From a checkpoint of a small contrastive audio-text model.
Model: 14.8M parameters, waveform 16khz input, encoder layers 8, text encoder width 128, text encoder num experts 16.
Training: soap at rate 0.004, 2200 steps, batches of 128.
Data: trained on simulated sounds of rotating machines with and without faults, 39062 training examples, 7.2 epochs.
Rows from block 3 of the audio encoder of a small contrastive audio-text model, named by matrix and row number. Rows with one number belong to one neuron. Each number is 500 + 40 x the weight over its row's rms, rounded and kept within 0 to 999. All counts start at 0. Numbers have three digits each. After the name is the row's rms in percent of the matrix's.
After each neuron's rows are labels from the 100 clips, of 14976, where the neuron reaches its highest value: "strongest on" is what is common among them; "loudest band" is the band of the loudest frequency at the time of the peak. Only what is clearly more common there than usual is listed. The data: simulated sounds of rotating machines with and without faults. In brackets: how many of the 100, against the usual share in percent.
# fc1: first MLP up (encoder.blocks.3.ff1.fc1.weight, 640x160), inputs 0-159
# fc2: first MLP down (encoder.blocks.3.ff1.fc2.weight, 160x640, transposed), outputs 0-159

fc1.338 102:460500536454533500534408471500538488424426447483433504570500500466478436544479420473500500500436463500423500572537516463500507455541500500500500500441500500530500444568462485515519559467460518424521498479470550508500584559500500563475500432502500500448526519543515406534492500558528500500435465548533528470536491500529447537549461500598519456552500513500499500500515511500466442500466490572500545500534500544496453561511485489500500435563548500542432539500611433552497410475500500
fc2.338 097:490455569594529500503542483624445500477467481498483501458469419429500507559505500480460482500500553478500428500500514500501472500500500513565500596490500439500458500478508391500614448482458472472500490540535534566472491502546484485500526503500538500464452500490496500500500481500532499461500500614496500545522511500466500542460534540612552477510500571500500500501472542488596398451473563448540440514500543435515469489571483500500533539528546471523544500535587500549540494500500500
strongest on: muffled (low-pass) (76 vs 11.8); quiet level (70 vs 28.9); gearbox (50 vs 12.4)
loudest band: 500 to 1000 Hz (36 vs 14.1)

fc1.145 107:518500500500486500500468537450458484373566500500500459473500510529533430583504472453492500500488452492500463513500486500438557546458554500500471451512524500549471500480485500496531500500548511511528455500464500460500500534500576423551553500476532496480500559508473603459441500419475486519564542500452562496466457479570472456454473473481549503501498523451500561471537442440372465509500470535466483500500541537444482500500486500500534500631562390535470547446572459500471500500445491
fc2.145 101:465540481504501454503478535551500500436532484500500479500500500506509500511478500472500500500500459502458539563509500537493485426471500589500517500500545543560530500490603526559472500558500500454415500465521531435444537552497425383492521431399500500493428454526420500530500490500554490521578517549574506500500500454500500551473551493539433508530534399500484405445473473474507500472519446483427504511500463500497461460575500500540512483466604464500500527465496513526445520390506531
strongest on: speed: fast (63 vs 33.7); conveyor (60 vs 12.6); rattle (44 vs 13.8)
loudest band: 1000 to 2000 Hz (48 vs 14.4)

fc1.637 112:440500568469500511451457500542432516500481500599527473500532469542404524561488500500458419500498522490539607500543481468500443504500531531500551500474446500500471461432500501513500453549470500500476569500500523417603442485500424500500495455493462552577534519560500500500515516500462535500500500429568500467551500500500560460500529393438500500483500500553500500523526388594500500473507500500500498538500500515548487452440500500488574512509495500562540410500449523500483578451534476
fc2.637 091:534543500500500404549448491451509500500557433468538494455548433528548560476500500464419500499504438500500500500545493487432486500500538461523500437516500439507604421500647549506475489486470535526521444579569554500484405500485500516428500486512553505434500483500455500500474500500499390526500443446521500541419500522549524500500457500381491500500543547500515514506496538497481590500436483431452473476500467500500500530500470463495500500544500549500500515500489445531447538492500489
strongest on: rattle (63 vs 13.8); conveyor (32 vs 12.6)
loudest band: 1000 to 2000 Hz (36 vs 14.4)

fc1.7 103:548500500516470500500452500446472500443430500474507500500451539491553500500443500500437531473539426500500500518557500449492530500600429591391557529500554500500500500541544500431500500542500500517500535497570500407545500519598438550563500500534500403487500469574500455500500500492536500535426472463500370475500501506421500500500509604421526500476490500500458500534507500540489444549441500516500500457472500500586472470468546500500500500428500548476565500500487492563508526490520500
fc2.7 128:502500500576500527554451424500500491475601500476598417523500509431521562384609519500505502548526518500515500529490485511522439477500500539500517387520500511508457483500422500513431500488575500531571502478480478500602489434473489488500520500584500446515490530481501455492466555547494501485521500500478467500545493452485483457522500500614393500469516429451542526440503526500500500532500518463500522408541437500500451577519450463568501500503538500484500500500524497500500500477538500
strongest on: rattle (57 vs 13.8); thin (high-pass) (45 vs 12.3)
loudest band: 1000 to 2000 Hz (36 vs 14.4)

fc1.329 101:447500500499446412445470527500560440501465556500557471500494595500450526585413500500471500477431563503500532560500500537500521500579545500500500537500500500472533467530448500535552480500476500559461508459500462531500500461500500515471503500495357650500461545500448496523465523500500500500500514490532501500483456494536500500500500500500500500539479487472587497500608426463512556559470541500500538489541500480413484581543456500467541471515523588509452542553519564500504503427500525
fc2.329 106:567493511500500509483522479543500417500515548500472538603543476500500529500394450505500500500502537500511433500505579524500500546500491426500473470500446526493463516500427484492483345544500422500500506497536510455533480500539500441500519501506560479500554456539512500500479486470500495500500552567439505515425483566519497490535490500522554579433446470574500475502511519411570500418474549500563500474500500418500550510445442500520542460500500476470534494553448569500515504471389521
strongest on: muffled (low-pass) (65 vs 11.8); quiet level (65 vs 28.9); pump (40 vs 12.5)
loudest band: 500 to 1000 Hz (47 vs 14.1)

fc1.335 109:500481500500481500423500500500488500457541500459500508442468500525545465619517500506461500551500500607573500500500513557426565510573478500522478548500513500554402500562500499471500487496500496488473526500522529518500500511536483420640495500507506448525500594500467565519487500500500536500500520555500577500461520447501500454561582523500516583510383423550487500500482472474500438511490453494503497446500500560500500483500477528500465500540544454568462500423611463500466465500500540
fc2.335 110:503500461500483442488500577523500507361550489500501436493514500437500543500500554458521494519527443479538568551500500487493500479500500608526566500497623469489468480529544500500488500590500514492487476484500495459503500505488500500557505432473476500490500467475500500533481452434517559503533495548454500489477457428490494500500503503500500540500511500418493436540420484500542487469575415519389557489438465500533454489500574509500582523500550449545538602532500546500453577445503524
strongest on: state: faulty (100 vs 54.9); rattle (99 vs 13.8); electric motor (48 vs 12.5)
loudest band: 500 to 1000 Hz (41 vs 14.1); 1000 to 2000 Hz (38 vs 14.4)

fc1.102 098:500550415545506500546500500463529471457443500500489488494500500500500448417479500533549543535450397500500440552500440500457500481551507500423500500552500450550470500424446500468500500519500418522500582484580531463520500442585500500500571447412432522473451580500529476431500500466500552445556513549534446530535477500500539500459500494500464523500507491500500500554463500489526472407500450500491521464516500500500458500545500500500500454547426461434525584615441500500472554509447500
fc2.102 111:483566500561500545429506493531533542463419510547576480491578499574460470513545500500500461565505500500416517502500500488500463535500574500448500521447518500502502500480526500480500589500490460500461488500500500506496500513500502500443500424530439493490359394455551429539457522501500456534470500515500515500500563474501551500481500500451432450458527494528496500527496477495352437450510500541500500503447440557500433500412462500454548499500522500504500500461543417551500496508421536
strongest on: quiet level (100 vs 28.9); turbine (68 vs 12.8); thin (high-pass) (36 vs 12.3)
loudest band: 2000 to 4000 Hz (38 vs 11.5); 4000 to 8000 Hz (27 vs 5.1)

fc1.59 086:451579546478500500481466500488462441454583500480432500466500500500500400421500481500460500428468428488556451435558500487500429534500500490443514500565500500484679522479467514475462515600458500500483500500471548447553500413559429547476562583535532500517488508598559500500467583495432500500438475500500474516544546449500476452500534539500500500500500500545537500486458500500500500516500500445500500465505488472528500500500455500500533456458485480461500529502445490500464547537522447
fc2.59 094:489503500483512542467500487479501500564509455500500500500500430500500500500500502510516516562500420500458439500574526572482482494500502500425563471500500539505481515480500502528449507500535500484501500465500477499492469484505500500388479740505500500500500500500500396462557500509527437630511468484601500478500515535499500521529431515483443500428498444569511471491500475500496589487454493455524523483468505546500509502500500500517525476476500540494553499546573461530500503516602546
strongest on: state: faulty (90 vs 54.9); quiet level (64 vs 28.9); turbine (63 vs 12.8); rattle (56 vs 13.8)
loudest band: 2000 to 4000 Hz (39 vs 11.5)

fc1.586 105:416500518490571500488525602461422500500499420557611460440535500470536500500500500480438500446555546555500500437469520500524557500416556477500412493500500500455500500432523532504469515500523531500477463460565460500500500522540500500500502465500417500592527553497459508525500547545532563500464500418500474500526468449545500500500500506488409564500500435500553473440440459445491500460500471581500536477519540500500460558462474471441561469470508500557500519508553553546587499478500523
fc2.586 091:497490542482521456545491428433513500494500384425552500500500434514512535435484470570424499411429401448521503500497484573422500522458452501507500527521500500493477431448446500458521449533464500500432500500500501468491518500439444520581438498510500500500497479459483525500500469500461500500504500508500435500500555500452500532447550500500500500465427517494486500500500536447500522500500448500431423584500428438527535500577444514557500528510503500393484399470500493413517511532507500
strongest on: quiet level (91 vs 28.9); conveyor (50 vs 12.6)
loudest band: 1000 to 2000 Hz (46 vs 14.4)

fc1.505 103:500500500483500516500464490424507534500585500500540500500500507433477436522552538418558502543508500500533470563520442445510500500463466528429484461500500480500466500500500524458460481500629477450429479500520516491571471555523460500583408500473500491551500545498544511500548518506479500479540417500500500500500500537500500539528551545452483538500574518552550500522411479465456374497533527500478458500500497465514582537433500490500554489500500555555529408542457593403487500500481457
fc2.505 143:500494429491485443500505500450536500538510512500474487458561500465540517543527500531500471520500430513448513498534505484506413448530531500456508500500456474514477505500563500571474537455476525485500500511508465542557500474527477408500482428505434466429468473409522390518489503428544517500548500500500501466570490500500544455486500548511460455500500508365523454496476500517489517470452466576463497416500486564431500560585522500500500439639463500516484539489482462546500500560492593
strongest on: rattle (62 vs 13.8); thin (high-pass) (61 vs 12.3); conveyor (44 vs 12.6)
loudest band: 1000 to 2000 Hz (36 vs 14.4)

fc1.69 091:500421500500500500469542519500438430500529457549500500546591563477404545466424500500365485522571533548500509520496502500459550537500500546500458535507544445518563500452500489500457500484527530460567500505439482500528567500525436500545450500459570490493500500500416446449498454500567500500500500488497500527500500500551541519500550502549481530478500575536549489429581464578471475500466479487500493509357525485500500510500554500510527465542520500535443500553441500500427509458531564
fc2.69 074:424500472500500500500501500508488494478526439500466420500516476500530475476521467450508492500450565500539446441500509512546500500444500500500463500500500500500528460439500500616500500531500562526552526418531500451476500423478479500540559394512492472501500540488532500500500451500448526500491500640513572543500520500497496539453500492488599566500468611500448617500579547441468438500500567500562500546493500500500507583506480500504500496523500613463500500500500553561500509500455442
strongest on: muffled (low-pass) (73 vs 11.8); speed: fast (61 vs 33.7); pump (47 vs 12.5)
loudest band: 500 to 1000 Hz (45 vs 14.1)

fc1.22 099:481526500526436468507595520500490461516584500500562500568500611513481422521500453466500500524500448471567500500500520587500500476500495577540482500480485490526501519480539500500485500405500519504461535414427498541541442496475500505525499500500500500500445515456465514582500550541530500500500481489500500418483500450500500429442530500500586500500470539472571583449495473378554434523500561500599522566512504500500504519500469528500500500500577498500540500501530416611473543523500500
fc2.22 088:532530544558500425500442520555478544543561500500461551500516581502500442500554445500572499500536485534499494574500500446500500500500460474486409500548481500560580425561591500532500555557479500500500500492500469500500472500503500531520496566500535500531549500570500448504477500550500476500500468487513487376500518538419500454447482500467500585500550466500500440500589499500500434500580464500500525579456478500512420500524516506550500456515571485417534500500530500475543538462452603
strongest on: speed: fast (65 vs 33.7); compressor (64 vs 12.2); bearing knock (36 vs 13.9)
loudest band: 2000 to 4000 Hz (31 vs 11.5)

fc1.553 130:448500500500467585534460581483500434443500541542505398551541500500463510583454500542580500520514455500443476490500439544475500430516500439565589480500471500548507466488500545445538500482566500487409500474484500523467500559500500500474465475467500500540529543456522485543473524486571500395495500501500544424436548508570498440429500520500502536516444444481528500548452531500516420500457533517500560509500557551500500456523522500419549434509500475522500519470500543499452453592520520
fc2.553 127:500536500565543500528500486461500500418546470445521507565478443527500496477500531474450541501439483500499473446518500516456544576500590577537473500433598429500500508517468436530478506500447522461452437407502543500500480580521498500618501473426511474406419461500454569500537453532546549500557453540500532523488481459500558497553520541500477505500525510500451500500475428479480501499500500535453465472500442540504469500502549490531531500475500417440456521543500502518446559477420468
strongest on: state: faulty (97 vs 54.9); rattle (87 vs 13.8); electric motor (46 vs 12.5)
loudest band: 500 to 1000 Hz (46 vs 14.1); 1000 to 2000 Hz (40 vs 14.4)

fc1.627 091:470569551420521500531429500533569479443500509500500472592537480491484449500500500512482449549480449462434445471489500427485500500478531533529500560500500526500451500543500500441480455413538500528593500500454500426535464588535467510365500475493462500451585493500498472535474551439500500549491522425500486500419454396495500473450544547500503406518547454515477500515500579500430554525500500528502451500500516533533441523500447500471522482500500582500500544500479492504500456483533525
fc2.627 101:479459585500500500499500500564529567516463450500547530409500458517501507512453495500451431500500512519489500484500555519500494454500500492524538558451500472500499506489529516463555505442500494407464500522497537500500536500471473542448500604501527438434500500500500500473569482523500417636560500529557500565509527500494435558544500520494418470490575532504505459506480473586543486500500492433500552460500489415436416589522459530500537500547527508514508544554531481595540545440500512
strongest on: quiet level (82 vs 28.9); reverberation (81 vs 35.2); text has "room" (81 vs 35.2); text has "reverberant" (81 vs 35.2)
loudest band: 500 to 1000 Hz (44 vs 14.1); 1000 to 2000 Hz (32 vs 14.4)

fc1.72 092:481480536500500500500500500462473532522483554460511467488445440500601500500473500500525500525472433508580500551500438500437475444563500500500500438476563440496557546517394500490500548426507500500500477549456505374500456534431451532491500462500452500586506569598512500528500498393500530518406466563500500500375455465500500590546500526515468504474492493525536454478500500490500459500473537500500500500475557501518500464500533576500569571536500500454478511486500515548562500500488500
fc2.72 093:510500520500538533530500500498565500489419500528536500511538471509500473526523500500406424500500494500500471415584500466519500604459500500434500515500590473416500470500496500505406500514500496500430514505507500500502494500500500513484500487533500448500469463500467448500411500506457390620500562471500545500500500440500500483500494487500500399430597500500500500525560550551411500508526500500470482519500445518496500488412367467500500496483519461499533617500500431535488476500502500
strongest on: conveyor (77 vs 12.6); speed: slow (71 vs 33.1); thin (high-pass) (50 vs 12.3)
loudest band: 1000 to 2000 Hz (68 vs 14.4)

fc1.276 101:593500500500564512522500500500471500500549495536556536500500500434584515559546521500551435500471500500500500466478500539500500507507500570500566495433501500477595436564525554500557545560536467500439453419514500606511500469527495427448474500510500467537449495470469500553422471500506464433489459512432530473573500529451568500500543518454567478478539485479479516500552480463433428479476488454541482572500552547430485486547500504444500547500607531500521500534486462449500541569500536
fc2.276 076:511500460443446500500500525567500446677500495500466500460476538500498475500500475500645528589504500470500500580500500505537483455500500487514500500500487509477481500500557447543448500470500526560500500484589500500524423540530458501566500486553500500491551450500523474500561495545500505474468495501516438500500518552472500500452500476500575527500530439500595500521523500393542367500500511544550481538500547500500512451500481547506531500588580500467506432500524500432505500541500500
strongest on: state: faulty (86 vs 54.9); rattle (46 vs 13.8); fan (37 vs 12.4); thin (high-pass) (35 vs 12.3)
loudest band: 1000 to 2000 Hz (42 vs 14.4); 500 to 1000 Hz (35 vs 14.1)

fc1.197 100:542500539466500490571552479500537455550464500508557500500548557542475500471450460557500474460500441500523530500512468541561466476519473480500475483462480527500532500648368500520499524462500528632474410500534535533500500500540513428500500500444500500548500537539500500567500475570500579465500477496453497500500458500472539516528574500500500485516500538500488471573500461500508500467500500539461478592500500473473454470590468474550468396472551510500511472576563479500438545458548472
fc2.197 108:500537563523500500479390486500502537580522546500500500564500500524473401534522470500463500500500431500496500500418525529514500500500500508510503478479402500533456500537518500500554477459497515500500436511500491493489550500499512500514500541522475500455413500500489500521519481538500500473526494546480464574503462538520500500486543459599628525526525501585578539473518556455550436456439500500495438497500500399485474483481496543528606498597500502502485470585500530437616493419500484
strongest on: quiet level (100 vs 28.9); fan (52 vs 12.4)
loudest band: 500 to 1000 Hz (39 vs 14.1)

fc1.469 104:500525475504500571534500500474394501592544488500466445500500453540508438425560531556533393500514591500546562500580551467500480473557548500490509411500553517501500500500588546500547520488486476504527500466500526500531492420451500554583500500526531473523545500539500500413517542442512500445505500500500500500558500500458558464500547461471496442465559568500515438477500500591554557472493553451467451456476488404443517549531500530494522500481461534500534423481500491500500500462500500
fc2.469 100:521490594549500532500411474444500500500538557558584500500500430500500500474521482525598603548500577500517526426438466500538515500500493500469520500521471450564537499487543553582500476476500501472567500500504537534459500530519500558500500580476451492479509500500537523473569483439500500500500450500555492558517520433560544442487463500551460500524500459512498500500500464500445556591544503500574518561500500518507531500459467500500391473593478553478448500500500500514583468528591531
strongest on: thin (high-pass) (49 vs 12.3); air leak (35 vs 13.8); clipping (32 vs 7.7); text has "clipped" (32 vs 7.7)
loudest band: 2000 to 4000 Hz (49 vs 11.5); 4000 to 8000 Hz (27 vs 5.1)

fc1.629 090:430500578414457442525490477450582500452467466538500500560522552535500477504516549550500483500546500445500521515503500500521474475563500477500500500521568431500500456500455398453566500449500530521435500408464486516457500555475515442398467565521500470424576511500500580553475534548500454452530504544500472465500538472503500500500482500500500473603500500433559513500529500540500461539500474466476500490550436576500423500500407485470438499547549500559500453500500528500519475541460553
fc2.629 106:500462600477573500493500479634491561550467472541550480418461444500499471532532483523465484480500483500501463500479523466500431456475508520580488577479494500509522529500540449486577473500487555500522478523486500535483558506557500530501519500546500500500475500499493500526568467572500518500558506529500500528530457467500425526467554500580546474500542540500500500497476480467551383500468500473500488552560510372434401500553501489529566500551500442489502500540599461500523484450500428
strongest on: muffled (low-pass) (71 vs 11.8); reverberation (71 vs 35.2); text has "reverberant" (71 vs 35.2); quiet level (70 vs 28.9)
loudest band: 250 to 500 Hz (30 vs 12.1)

fc1.130 097:470504421458451500517568500474500483434358500500461436500500516522463500421500462498480492519505415511539500500507451522500500513563462500523500500500500501477500500500528500450518559498609524543377470500431487438540492406543535500500500500501495477492500598500471589545500500500500531521500460500408428468538515500500532469562511475450522413558500500504451472446500500521503429469499500500500455462549500500484561460477500500579496500500500500544473519554387479524480542507483424
fc2.130 092:500536432530517500497431483472563488425523500578500467563518523500537489513557579519500465538537500500430470475540500500526463509500601525396548515500500548509454500496492500525460503559500449500487500503569450524561496473469500500472446394575399483494453500439516433545431608477500484557500496528530518536545544479530500500430481549518414505440541500457507570459477477500500527500500500437456492478500500556505495584458466500495519483500512492566500500516570500490552453500470570
strongest on: thin (high-pass) (92 vs 12.3); conveyor (78 vs 12.6)
loudest band: 500 to 1000 Hz (43 vs 14.1); 1000 to 2000 Hz (32 vs 14.4)

fc1.595 098:500500471500445500500501500453507569449498500549497482424480401458500500485526500500447486462505456500608500528545436507500501500470500453500500445500489476468504447500500491561488518604540500415457610500586500472500570463535500523636500456492524472475440435446447500423551514500454539483462500500500500470500437599500500459530500500485428500525561500510500500500500597560448500539500521500500424500500500500533500448500423500450500482500455517583500544500500480506551500552500464
fc2.595 120:500528399500586433520509500458491500493449518512506429469463564500517492556473504500462460534524509521473587508500522521500469495536570540502500568500494500544500500449534542521500598502500500487500447500490523504449500408466487459500462418510500447497486500462542401475480500422501476500531522500520504494556535500510563532420554539486504407526471500398500505529500486500457508470451517602433520449524452527468500574500479467500532468567477424474592503477535500543448546496439557
strongest on: speed: fast (78 vs 33.7); conveyor (77 vs 12.6)
loudest band: 1000 to 2000 Hz (62 vs 14.4)

fc1.488 097:427487500455451549557549530577500510530460508496484478468529486549473483473500533500500500500493433500587500501515500399511452463555428500511460432537581473594588526500490566525419519500479500523500500473536500434487532446500481461489473469580467503500500546502490500446500440528511546500479515493432500472431477529422500500584534500500571482500470500500500523500439500591535500500495477459545524500451556467538519500546547500500594436457508473500442443500459526441517500456450400
fc2.488 101:500544509549510436459500565429547475493560486500461457513500500500500510540555500500500544544500500500500453425510410536524502500433482500453438468500527539548472500412478477500480571531500451466500538498529500500501444495424500500471598432500500452546409450500528526561500527500467451501500483500506500559468543503500533481426500409512500492402617500476468480559519500447427485525558546525500461528486424576500500500409434500481445568500500500514441500490500472500500500422527481
strongest on: quiet level (98 vs 28.9); turbine (67 vs 12.8); bearing knock (36 vs 13.9)
loudest band: 2000 to 4000 Hz (44 vs 11.5)

fc1.323 110:459500500491482500461449569500500500469501485500490500534515567527503550526394500500500569528509443484559412500546500528454483500531500494500433521530413444433483522533486468500449433569535509500500582443575431500500482436488497447500445500478500500500483500475600500588446475500547500500500500435500456509545536502529500579500588447500500571501425522500407477500527491488571544500500540515500500565502510539504409500464402453481487539467500500551500500556500500563502572491500491
fc2.323 102:558498469533500511500515471463544501564515500420500500500448500527480500495424500487440530535542500556535500453566500512539500500491483431548574447503500504466583500592500592526500419544499500500523454517418485422500415506500525542539464500546558571534496440564500500445574471539533474518500500516494505459393500546537574420518482500500528500531406504562500500500500535500500434500469500542539500430474428452478569467500500543432587498544500501500500500500429500500491486517500522
strongest on: quiet level (90 vs 28.9); speed: slow (64 vs 33.1); compressor (60 vs 12.2)
loudest band: 2000 to 4000 Hz (28 vs 11.5)

fc1.38 096:559500429500500536500437500550450452474524500420540500500546500452500500500453500491568500500478374500563482573525411500495500448515419500527554500466500500535501500500500500539500453500500522497500526619406500451529528500500500500550500494561500458440488512458596500543500474538500493530449559468553500442575496500500500500520503500557507476470480451461448550500454494500567413464429444504439490500564500500441500417500574500537424500463500473540572500452458550499536500500500500
fc2.38 113:460497512585480566511500442500549500500588406441546358534514514500500547500586500500469480547546522453477500516544480422540487500500508500453571464500500500500458453510500460514442538555520459472524539478523500465565500500477447500500452494500500448497503455475500416500500545500500544524553440580573488458500500491512500434478524498480357501473511500452500492464459500579520500491536492483528475500536451519500457618481483510538500530465553500490497500500547517531500518450448591
strongest on: rattle (52 vs 13.8); thin (high-pass) (45 vs 12.3); turbine (39 vs 12.8)
loudest band: 2000 to 4000 Hz (34 vs 11.5)

fc1.213 114:500517468540509500538500500500500500435483500500453500500572500532514500500463451500550502553500472514500518588469476500500559500541561504500605411500442449544424456466408511546538482579500500463490500500404500475563493470513485505566531475500490486529500548500478500540525550422490483500527500462500490557446447500463468551500535522485414441500487469472500485590453492500434468500420454610468511484462500500481547472494439500434530412591496469500500577444500500500529500569444497
fc2.213 116:538500429500500552590421574480500501500487500462503500528449461500541549564492520522500522488500500500477500484559500500500500500500500500534536539500515500491526527500583505500449444500579500442500491491499507500438500507565440434544497383430500500454410466507554500429500492500536473559518492500556572525500500449477548500500520489557454440487509397420455500500449556516500442459510428500500500463450429574408479525506500552429464449555500407529484526539448452500500500481500479
strongest on: conveyor (96 vs 12.6); speed: fast (80 vs 33.7)
loudest band: 1000 to 2000 Hz (72 vs 14.4)

fc1.631 083:555500506500469536500487481448494500511500485453464441382474432500463521517500449500470410500497428567520500441488503435500404551501500571500550500452541548500490523467500500518517517514487484500542500500507576500460424500500472500583552437484507482480521500526422500442514542469507500397494483496500539500419549500500500432500573481566500465432610470468542451500450431571453521500474467464490484488500549483483565521457500469500522500465469474567566500458440442554501500557500483
fc2.631 083:500500518545520513500500500441500500562500500499500500453527423541500500516502500500500550576500481486460486500500503562487499488486500474410580500577500500557500513500537500532525522471500500502500500563519500526498500500471500500377479699500531500500467500517543436489580500491512405559500507500642474534500475500500500500500444531537500500472521500564509486475404454500467591561499500500549528513412478500559562500515450500500500495490449500497552505554528500530500484505586569
strongest on: thin (high-pass) (48 vs 12.3); rattle (38 vs 13.8); air leak (36 vs 13.8)
loudest band: 2000 to 4000 Hz (45 vs 11.5)

fc1.150 103:594481567470500538562490495500419567522500480495531528500500468451500469506551449438538544551500476500525500500515478380500513500529517536455472500448583477500475484498527500500470393536500500479448462500453575500494400543509551500573500490487500530500432500531511500409486495500500500469535382492437456500500533558396526529547541502500525497448500525510500546500439530521427500500570500500448466450478500497489528500456500512522614538531448539421533476446500507500470507500497454
fc2.150 111:500488500586477497480500448417578446500486500569597460500533500500573517534490424527616500493500500534479500412500500573504476500500539493428504448543500503542500500458491500500522508430433464500554500563509503500501521524500464495493500435517500470447497500538540438531532480396426500500510517480500510603591586431586527451478500519483424531500500500467500500500492500500420527513500474506492477500500459500500500556500510500532500500614500486583433475493458500563497500525544500
strongest on: thin (high-pass) (70 vs 12.3); rattle (46 vs 13.8); conveyor (34 vs 12.6); grinding (33 vs 13.9)
loudest band: 1000 to 2000 Hz (36 vs 14.4); 2000 to 4000 Hz (35 vs 11.5)

fc1.232 091:500480542475486525500531500510474519569570509520467526456476501451509492500482487599585500483448546500551449515498584594419532468500551500544580478500500500500487486570575500500554500500553500453500476500500466546544470500433500478580500500521500434528366500480437500561500482527500480500572472471460486563508500500521500516542482522496486488500465473547564465520529500491543419493500477500544570500530504570527460519471465560435462556458609562486570562462542454507500500454500503
fc2.232 074:500500427508400481503476540599500508500572500500464500448545593500523478503500463522671544587500498482500516597436521500568500489500500500498500479529493500500500476500600500536426569500445503500503500500500500516500474500519500491528500432500549500500531418500500449449500500510500500489499500500500476407465500500408500500500453500457487500529532452500500481512576559412550375500563500500500544513446500500500491473500500500500517484556585500500506466481500500476478511560500592
strongest on: state: faulty (98 vs 54.9); rattle (89 vs 13.8)
loudest band: 1000 to 2000 Hz (34 vs 14.4)

fc1.62 082:500433507500500500500557515500424488423488500438500468532451500551589557449500525482500500532546430484551500489559472464470500484443500506458500502403500460500499489566395491500500500422531503500578483500492504433563440552443476500416500500505500500566633570536500462505415538485500453500555500454440500500500500456562500522500500500516516533500603517464444460477440541500500544486455443550498552543565489523500559477500481470500556504530546517500464474540500474500500541436500514
fc2.62 090:463565500500464500520464554532561573544461474526500500463500478478501458526527486537393471500526486500446500500583541500487501500445514431468500500519500495500500515406524466508500519512500470500443554535500500468500500483500440500475496561500515439438416448579476466513500513500500500672500500500553519561500528497500500511529487518500433434490561496536510467500520500594484478498500500422500462419419500532483442559455500533495500565471516472576500575573560526551532543425500500
strongest on: quiet level (92 vs 28.9); thin (high-pass) (53 vs 12.3); gearbox (52 vs 12.4)
loudest band: 1000 to 2000 Hz (47 vs 14.4); 500 to 1000 Hz (33 vs 14.1)

fc1.297 090:554540500456529527556540500492500459502451500472500460521491582500513500406500454544414500430476538459477500500506480513500591554550500641500488500453500504497487501500500491520500544456456500500500500467500519326513514475593500408500522510496513515565464500530538500500454533409500436500444446448544500528496500489518416484466500539472553500485500500500466549500500464480558500466496506500466466432500485448500499545500500500432500500512500457440539431500500530500490606437450511
fc2.297 086:542495500524464504524500500492550500449616510459597511515521500492558605432611500461500535500500500500500500438500536533500428490520500486444500444500465570500421537433500522500500424500561500478471517559441467500533539495500500531494484510500500479500545500500476491485500583500500539543480454440413500544500524500404555500548500458493348500500499434462552505450500500526500522446511492500500502500565500541442504591508500457561518473500506460477403500500500486480465500524500439
strongest on: thin (high-pass) (78 vs 12.3); compressor (64 vs 12.2)
loudest band: 2000 to 4000 Hz (60 vs 11.5)

fc1.34 101:479551523458588500553500553500586538556500555489450500520485462484467581485547450452513560500538412500574422515439500500410492506554477494510548469490473456555500500500482449500466513539529477456479565500500500500516544486500500516540464406500500500486500526500535501513500487545491569508500433500513540518499524514500448626528500500500505419474419539500521469483393475512496500417480456536500457475460555500500500414500539554427465523442498469433521500503474500423522500531500577
fc2.34 109:540559474474526506500528577500530554500363526547497500485500533589560472500491508519487397494500493458428452500584482514465492500500569500483500474473502500513520473500527454500453558504520500500500500500535500500444500529500500447500538396471468532500436500387523425539453499500546500491535541542500456542514568500462519545464519502500573366492527472443500500500525500490441433500462529535514475481527425555500515500457464443500495528500503437539505510457526423535500500500403442
strongest on: state: faulty (94 vs 54.9); grinding (76 vs 13.9); thin (high-pass) (47 vs 12.3)
loudest band: 1000 to 2000 Hz (54 vs 14.4); 2000 to 4000 Hz (30 vs 11.5)

fc1.243 111:482514510536532559500534535442451506500500500440500416500560500500500524546454554428430500500493492573500449485559500558500581500437500536500439511500460485559445461500500403462500469519508466500500616469500500500517509500451500500623504455500482495558500500500522474500500500609500483495500455495512544521500500572500500466500500500448510500508500466515476500500420429500536500467475475500501543423457500554451538438500542495408429524454547418567578437476500500449447519500435520
fc2.243 098:513567513445532486556481499462500500420527531438513449500461483514500548493500493527456500483530493469456492507517500500507495578500485500539567490503500518476456534500538434461500473522500495473500500500483500475528551500500468476515500445543513550388500571500476566500500498455500580571500403537500500511512438470500550469553563500504500609500500503416459464427432517474479500445500411532419500535395500386445500593488450535554497462440515454535526464538500518500435528500500456
strongest on: rattle (61 vs 13.8); conveyor (41 vs 12.6)
loudest band: 1000 to 2000 Hz (52 vs 14.4); 500 to 1000 Hz (42 vs 14.1)

fc1.116 105:617435493500486528415508500507500411500522566401528492500540500500500500500500466531500500420528477500546410500566510530500565434500500522500531466410500500529500500500434500438483459441509528461526516469490500500469500454558500500559469500548551500500476500476534562409548454500567500437462471439525495500500470427500436500476489492500509460452491420500415500429491401494509527506446500559451449513540490512512524545500500433500519441500576420500500500443500500578537500504500500
fc2.116 098:447500500527594509560497500500500528391585420500470460500454453525500636429569500500491460467500473500576500560468451500467449486493485495530467455500518560500484563519433500500500436549552476519405500500392528503512500500548489500500459500500500499475467500500462500547454482513545492500500500528500472473501500500480500514529566473540414516538447430514434435490467490522518500500523503472500500533520444490461465529500500530590462475438524494413500500492500577500500458392546454
strongest on: conveyor (44 vs 12.6); compressor (40 vs 12.2)
loudest band: 2000 to 4000 Hz (30 vs 11.5)

fc1.638 105:500519437500500572500577500473500534493475586450548493500544433529544486500416525571500490500497500474560585487500459555476500430538520510466563500564485498498500420519435443429463523498523461500500516500485524437528467500536448522531504457500457574500553500500541606470500519470547502414527434500510500500500524444585520535500496500604425500512454424497448500517500500500472472441458430511440500500500500577435500418537533500447493556500479500500474500500500500500553578539500506
fc2.638 093:474530524496500558471500406482562510440431426529500500497553465527501509486642556479500484521500500507408500444536500506500463603500604534500498482462499480508500573443539500500501517500500526516473526500500520455500526518543547536500486461462500533500476499500538500548370507486445500551445476491504507501567545459433591500520444528469484476442510515506489475500519512500466500500559500457500431500453483500441461556500445500471551468422518447481476483500450405565441455500441500
strongest on: conveyor (87 vs 12.6); thin (high-pass) (37 vs 12.3); clipping (30 vs 7.7); text has "clipped" (30 vs 7.7)
loudest band: 1000 to 2000 Hz (73 vs 14.4)